From a checkpoint of a small sound classifier.
Model: log mel input, activation swiglu, num experts 16.
Data: trained on tunes sung on syllables by a formant synthesiser, 90.1 epochs.
Rows from expert 8 of block 7, named by matrix and row number. Rows with one number belong to one neuron. Each number is 50 + 15 x the weight over its row's rms, rounded and kept within 0 to 99. All counts start at 0. After the name is the row's rms in percent of the matrix's.
# gate: expert gate (model.blocks.7.mlp.gate, 16x96x192), inputs 0-95
# up: expert up (model.blocks.7.mlp.up, 16x96x192), inputs 0-95
# down: expert down (model.blocks.7.mlp.down, 16x192x96, transposed), outputs 0-95
gate.64 102:83 39 52 41 68 42 32 64 44 50 48 40 47 44 61 55 30 36 47 53 70 79 48 56 79 35 79 69 37 59 61 47 53 58 45 44 42 57 51 56 45 55 60 88 41 44 55 46 34 52 48 75 57 36 59 30 49 48 41 61 17 47 46 62 53 60 49 39 54 77 64 62 65 53 42 62 43 61 33 30 54 44 41 52 38 51 33 33 49 56 63 32 49 34 50 84
gate.65 091:19 55 57 74 42 47 79 52 56 59 54 50 67 38 69 54 60 53 54 39 52 62 90 62 31 61 51 69 55 76 31 62 52 52 29 48 48 61 38 30 36 55 29 51 56 46 51 34 76 49 54 45 49 35 43 54 68 58 88 42 86 53 64 34 62 40 59 46 57 39 57 70 59 58 26 44 39 38 64 45 45 44 53 41 70 52 31 43 61 56 55 59 61 72 53 23
gate.66 100:63 28 60 52 54 87 29 71 79 41 13 66 30 62 45 63 38 67 62 68 36 54 61 35 43 26 30 29 37 27 65 52 54 47 48 61 33 34 51 63 61 57 66 66 33 66 50 71 54 38 45 41 46 60 62 66 53 31 47 65 25 35 40 42 50 75 77 40 59 27 53 46 43 67 45 45 60 52 37 41 40 69 35 30 57 47 47 58 31 41 60 50 39 56 61 32
gate.67 105:56 76 27 37 55 36 29 54 68 39 33 62 60 39 48 49 59 45 46 43 54 53 40 51 66 51 46 36 43 34 62 63 30 42 28 40 54 63 42 32 69 55 56 32 48 37 54 44 14 46 74 46 45 58 34 38 44 51 58 17 33 36 74 60 86 60 61 95 65 67 62 48 77 65 67 58 78 50 37 39 59 78 21 61 80 51 32 57 59 72 42 33 52 42 60 31
gate.68 098:50 43 57 62 49 56 58 28 31 49 56 36 27 44 69 49 62 44 42 53 50 62 44 72 34 66 62 41 46 45 25 19 50 62 37 60 72 43 33 49 40 14 63 44 65 38 76 36 44 48 63 34 43 35 19 65 33 50 60 43 57 56 55 58 58 42 50 73 55 80 61 82 46 70 50 43 37 58 34 81 50 49 36 51 50 31 38 46 31 82 67 55 43 47 41 46
gate.69 090:45 69 29 60 47 53 55 32 46 56 38 68 43 69 63 55 77 75 40 53 26 46 43 81 48 31 53 67 29 39 74 32 56 35 55 54 58 59 51 44 42 53 72 62 63 42 67 42 37 41 39 28 55 50 50 49 49 44 55 29 44 37 45 45 66 50 62 76 44 61 52 36 61 57 53 38 82 22 46 87 32 62 57 51 61 52 38 54 71 61 37 85 54 39 46 86
gate.70 099:40 65 52 64 61 40 79 39 24 67 48 21 68 45 46 34 84 73 41 37 10 39 59 50 52 55 48 67 18 58 49 42 53 51 35 53 47 68 23 56 65 76 62 45 36 50 40 28 32 21 78 55 68 54 62 17 66 51 54 37 61 58 56 69 42 33 48 85 69 60 64 73 72 56 19 62 49 42 55 62 63 54 82 62 70 57 56 44 85 51 25 33 46 55 59 60
gate.71 090:26 47 26 37 48 82 24 68 52 46 26 48 43 24 67 48 72 36 36 67 42 36 51 48 49 74 66 36 57 44 64 49 45 46 42 47 32 55 78 62 61 63 24 47 48 48 50 65 87 40 51 74 46 67 36 73 63 55 61 52 36 34 64 35 44 63 56 22 60 76 46 48 36 64 48 40 45 08 39 51 74 47 51 29 44 57 53 67 56 55 58 30 60 46 41 18
gate.72 087:87 43 62 51 50 36 53 41 60 58 33 58 56 35 51 49 61 49 47 62 43 54 73 36 60 67 42 65 55 59 44 59 32 51 34 49 65 49 29 52 42 63 73 57 53 60 61 40 42 35 68 41 52 70 40 36 69 34 55 36 59 54 81 51 72 55 53 87 35 55 46 62 53 44 44 53 39 30 49 57 55 26 45 62 33 59 44 37 43 71 58 66 47 72 99 57
gate.73 109:47 44 25 38 34 67 18 66 63 43 26 47 57 23 23 57 52 43 60 54 72 53 60 58 46 63 79 29 51 61 58 53 20 40 51 57 23 44 82 53 67 53 54 33 36 18 60 67 62 69 56 41 47 34 36 75 69 58 39 43 72 41 49 30 54 64 56 39 55 71 50 43 32 71 65 34 57 44 36 45 32 67 41 28 49 49 57 93 36 55 60 54 39 19 39 42
gate.74 107:40 37 32 62 49 66 51 55 49 69 54 34 47 51 71 53 57 63 44 60 29 40 58 15 49 32 52 68 42 73 31 47 24 33 50 42 49 54 44 78 68 35 59 60 37 42 51 06 47 44 71 41 72 47 42 45 22 65 56 32 64 35 43 69 32 43 39 29 42 67 36 65 57 42 42 50 49 47 45 54 35 72 29 63 61 49 61 70 41 57 19 48 33 43 63 57
up.64 099:44 53 52 45 37 35 55 31 46 74 42 61 77 71 53 44 47 38 71 27 51 59 44 41 68 63 62 57 85 66 44 46 58 53 46 63 36 69 31 71 12 48 53 73 40 52 73 58 43 45 57 39 59 58 55 49 44 62 63 37 39 67 38 33 31 34 44 42 67 42 51 51 81 32 74 61 71 41 44 57 71 39 45 67 20 47 26 14 64 49 53 43 75 86 59 63
up.65 089:73 59 49 30 49 39 31 74 43 52 53 66 36 29 41 54 45 32 55 79 72 24 38 58 51 60 45 44 41 44 77 30 61 56 61 41 41 22 72 48 64 64 65 65 44 47 56 94 34 64 26 73 73 68 68 59 62 45 22 66 14 45 41 53 50 62 58 47 68 49 28 34 50 38 67 39 56 39 61 44 52 68 64 40 41 57 34 47 60 33 54 59 46 32 53 81
up.66 107:36 73 32 54 67 74 50 47 61 45 15 65 25 52 56 37 43 58 74 66 34 72 54 47 26 44 44 26 36 59 33 46 73 70 54 59 37 25 74 64 66 62 30 70 29 69 40 57 40 24 51 30 43 78 81 77 31 55 60 71 06 76 35 40 39 56 86 27 46 48 48 36 40 58 37 40 51 54 51 58 53 58 41 34 53 65 45 63 36 48 74 43 37 44 39 41
up.67 107:53 40 55 52 53 76 69 62 82 42 75 51 27 39 36 69 49 65 60 51 49 55 59 33 50 59 24 62 33 49 66 44 63 55 52 43 39 52 63 73 51 58 45 39 43 40 51 64 92 53 20 64 70 56 61 42 59 26 31 89 53 43 47 68 17 71 13 58 48 42 28 32 38 68 23 57 33 73 53 34 59 47 71 29 45 49 54 23 40 17 37 56 58 39 20 50
up.68 097:57 37 66 75 40 63 45 19 64 17 59 44 36 60 66 60 41 51 29 61 67 68 51 46 35 56 79 30 42 52 21 29 62 48 46 67 68 38 44 63 34 39 60 51 60 25 63 46 34 57 41 34 42 27 23 57 14 46 69 22 50 55 48 42 61 43 53 30 39 64 58 60 34 57 63 60 51 35 35 84 33 55 15 43 69 64 41 77 26 61 55 39 47 55 40 51
up.69 090:42 73 40 60 22 45 21 45 45 41 58 43 53 72 75 40 50 64 35 30 70 79 31 28 50 44 81 33 54 35 04 48 34 48 51 70 45 77 69 23 67 54 48 32 49 76 55 36 50 24 48 50 46 31 82 72 31 49 67 63 38 60 42 58 47 48 40 35 45 69 58 53 74 40 30 28 44 45 57 63 74 69 46 54 39 32 61 34 79 69 57 22 52 36 52 65
up.70 098:37 91 44 36 46 38 50 42 44 48 36 54 40 31 24 49 42 64 69 48 16 43 33 34 40 46 25 72 36 46 59 35 40 52 19 37 53 78 25 56 67 36 43 51 57 31 55 44 42 32 42 35 64 70 48 48 34 42 47 35 17 48 50 70 29 44 26 80 32 65 63 45 69 32 54 49 71 41 47 77 81 77 56 72 69 58 51 61 62 45 36 45 38 31 56 42
up.71 091:65 49 67 74 45 30 67 48 56 50 89 48 36 75 40 49 43 62 52 49 62 56 50 42 62 41 19 79 36 41 33 60 67 58 68 38 43 43 29 41 63 73 58 39 46 53 36 41 23 68 52 44 41 22 76 36 29 56 44 60 57 55 37 58 54 60 41 57 53 25 57 65 62 38 50 96 25 56 58 40 40 49 55 61 49 53 30 39 56 41 38 53 52 42 80 49
up.72 082:67 68 68 60 90 60 52 41 62 70 80 40 60 55 59 48 49 45 61 86 44 46 54 54 26 05 42 69 64 68 30 44 60 79 88 64 55 53 41 58 50 47 45 37 48 58 59 58 61 46 61 28 75 47 42 58 62 57 47 61 55 33 43 65 74 44 57 43 38 78 29 53 28 36 31 50 34 53 45 47 25 42 49 61 28 51 34 40 37 54 56 61 38 52 41 39
up.73 104:44 46 27 33 29 64 25 60 58 53 29 36 71 24 31 50 66 44 66 45 67 61 59 54 44 65 79 29 53 55 67 52 11 41 53 54 16 55 88 39 68 60 59 44 46 29 53 70 51 52 66 53 46 37 50 73 62 68 44 39 60 38 52 29 41 53 54 42 47 65 45 40 28 70 60 30 63 54 38 40 44 68 40 44 35 50 65 89 32 50 57 64 29 29 36 54
up.74 108:33 74 40 45 75 42 46 55 25 38 60 43 50 47 68 41 55 54 58 25 45 85 37 76 71 89 49 53 60 53 62 54 56 53 00 50 50 35 43 50 55 67 45 43 61 74 50 62 58 37 28 59 44 41 51 39 38 44 57 40 39 81 75 58 51 48 55 81 59 77 42 49 46 61 24 51 62 47 67 43 45 58 77 20 41 53 35 25 53 61 58 12 53 48 51 68
down.64 098:37 16 43 53 47 51 58 43 45 70 38 68 81 36 47 49 61 53 59 46 38 68 61 65 80 47 61 46 61 45 36 57 56 25 44 51 65 54 49 54 35 46 57 41 65 75 52 43 13 30 72 69 67 62 53 16 50 64 32 60 64 47 67 33 60 40 59 53 65 49 63 47 78 36 31 35 45 61 48 52 41 71 52 68 43 43 36 30 42 79 79 43 60 45 70 31
down.65 095:51 36 40 28 58 57 07 41 52 51 54 66 38 33 33 38 54 34 35 77 36 53 33 73 69 52 76 50 42 22 68 51 54 65 48 48 62 61 44 50 42 39 58 45 57 34 61 57 27 32 53 52 49 61 53 36 39 44 33 62 67 50 50 31 79 73 56 41 39 40 55 33 22 55 56 40 52 61 39 73 33 36 64 66 47 75 38 62 46 47 50 58 34 38 45 47
down.66 102:16 41 67 41 22 31 33 54 46 57 50 55 68 54 58 71 40 61 29 53 40 51 52 26 67 37 83 45 41 49 57 42 63 51 52 26 55 54 20 34 51 39 61 55 88 36 51 24 49 54 61 53 59 44 34 44 35 61 79 49 84 56 69 40 55 61 59 60 50 24 47 64 88 40 59 49 44 56 48 26 49 68 37 54 28 39 77 49 63 68 37 30 57 25 48 52
down.67 104:73 54 19 46 31 32 52 44 55 33 75 40 62 21 53 44 67 60 29 30 51 45 80 31 64 44 35 77 67 46 48 74 56 56 41 39 63 64 37 54 61 78 77 51 44 60 52 37 63 65 65 43 39 31 52 38 52 41 61 41 58 25 62 59 35 39 22 64 52 47 52 57 75 25 46 73 35 64 44 36 51 53 55 59 68 52 45 54 65 25 15 55 37 59 46 45
down.68 098:52 65 47 48 59 68 66 43 80 32 25 68 53 65 49 53 57 66 48 52 73 33 43 76 32 48 48 58 56 41 51 35 31 34 61 65 60 38 85 51 48 83 40 70 71 44 53 53 64 58 41 49 43 65 60 44 53 41 46 45 75 34 43 38 51 58 56 45 49 64 42 43 29 28 15 66 62 61 88 41 57 65 34 33 44 54 48 55 64 54 51 67 60 70 38 53
down.69 089:46 34 37 43 64 79 68 77 51 50 36 70 44 47 68 50 52 18 49 58 45 35 54 55 56 25 21 55 41 47 58 60 25 30 65 60 19 23 59 50 67 60 32 60 41 59 27 54 34 48 52 54 55 61 70 47 36 57 40 73 59 33 42 35 56 40 64 38 50 60 79 46 43 55 65 53 49 60 54 51 57 48 76 49 49 56 47 19 56 55 51 28 74 31 36 56
down.70 100:72 53 48 63 65 35 61 52 42 33 61 68 38 19 45 75 52 68 64 71 73 67 63 51 32 38 47 68 67 42 67 35 26 37 40 63 14 69 39 66 28 61 17 60 64 42 42 69 42 18 40 28 79 72 58 62 42 16 31 42 47 38 71 35 54 57 57 53 42 66 58 54 60 56 67 61 34 64 79 54 55 43 37 60 45 64 55 60 68 36 48 63 54 67 38 56
down.71 092:56 31 52 40 51 70 26 71 39 44 73 54 70 40 41 45 23 59 39 73 61 45 46 40 63 54 53 49 59 64 77 73 64 47 41 58 48 75 70 54 35 60 67 56 31 21 37 63 29 62 34 61 46 49 43 65 64 55 11 55 59 36 21 36 74 37 70 44 43 45 68 68 37 30 64 41 57 74 50 56 27 45 51 60 58 56 49 52 43 54 36 47 67 76 44 23
down.72 086:38 44 51 44 49 52 57 30 61 58 45 39 66 48 68 36 61 90 40 37 56 79 16 34 37 28 62 74 25 48 23 51 43 39 55 39 30 49 44 35 58 48 33 44 14 64 42 27 49 42 53 60 51 54 64 47 36 52 35 35 32 49 64 58 35 47 57 41 55 81 54 30 51 74 36 54 44 32 35 65 66 74 43 59 44 24 40 52 65 61 26 55 55 62 65 74
down.73 108:46 56 56 56 49 43 41 40 54 54 46 46 40 50 55 48 59 31 54 51 28 56 37 47 59 21 60 24 53 36 43 37 61 67 68 43 61 47 48 42 72 64 55 24 69 68 36 32 61 38 44 55 43 34 59 58 46 45 77 49 63 64 69 47 39 48 63 45 40 56 26 18 49 69 47 55 42 63 25 21 64 78 60 47 31 42 47 62 46 70 75 37 42 38 51 66
down.74 111:56 14 69 83 56 45 76 59 70 63 20 34 60 56 51 54 57 24 63 44 50 76 58 57 56 59 36 33 50 42 69 47 68 30 28 78 78 56 33 40 23 16 30 53 86 46 63 59 42 40 54 55 51 50 45 52 35 37 48 39 39 63 25 32 41 63 42 60 58 46 39 42 57 34 61 25 63 40 48 53 53 66 20 42 55 27 47 55 46 66 69 58 62 64 64 79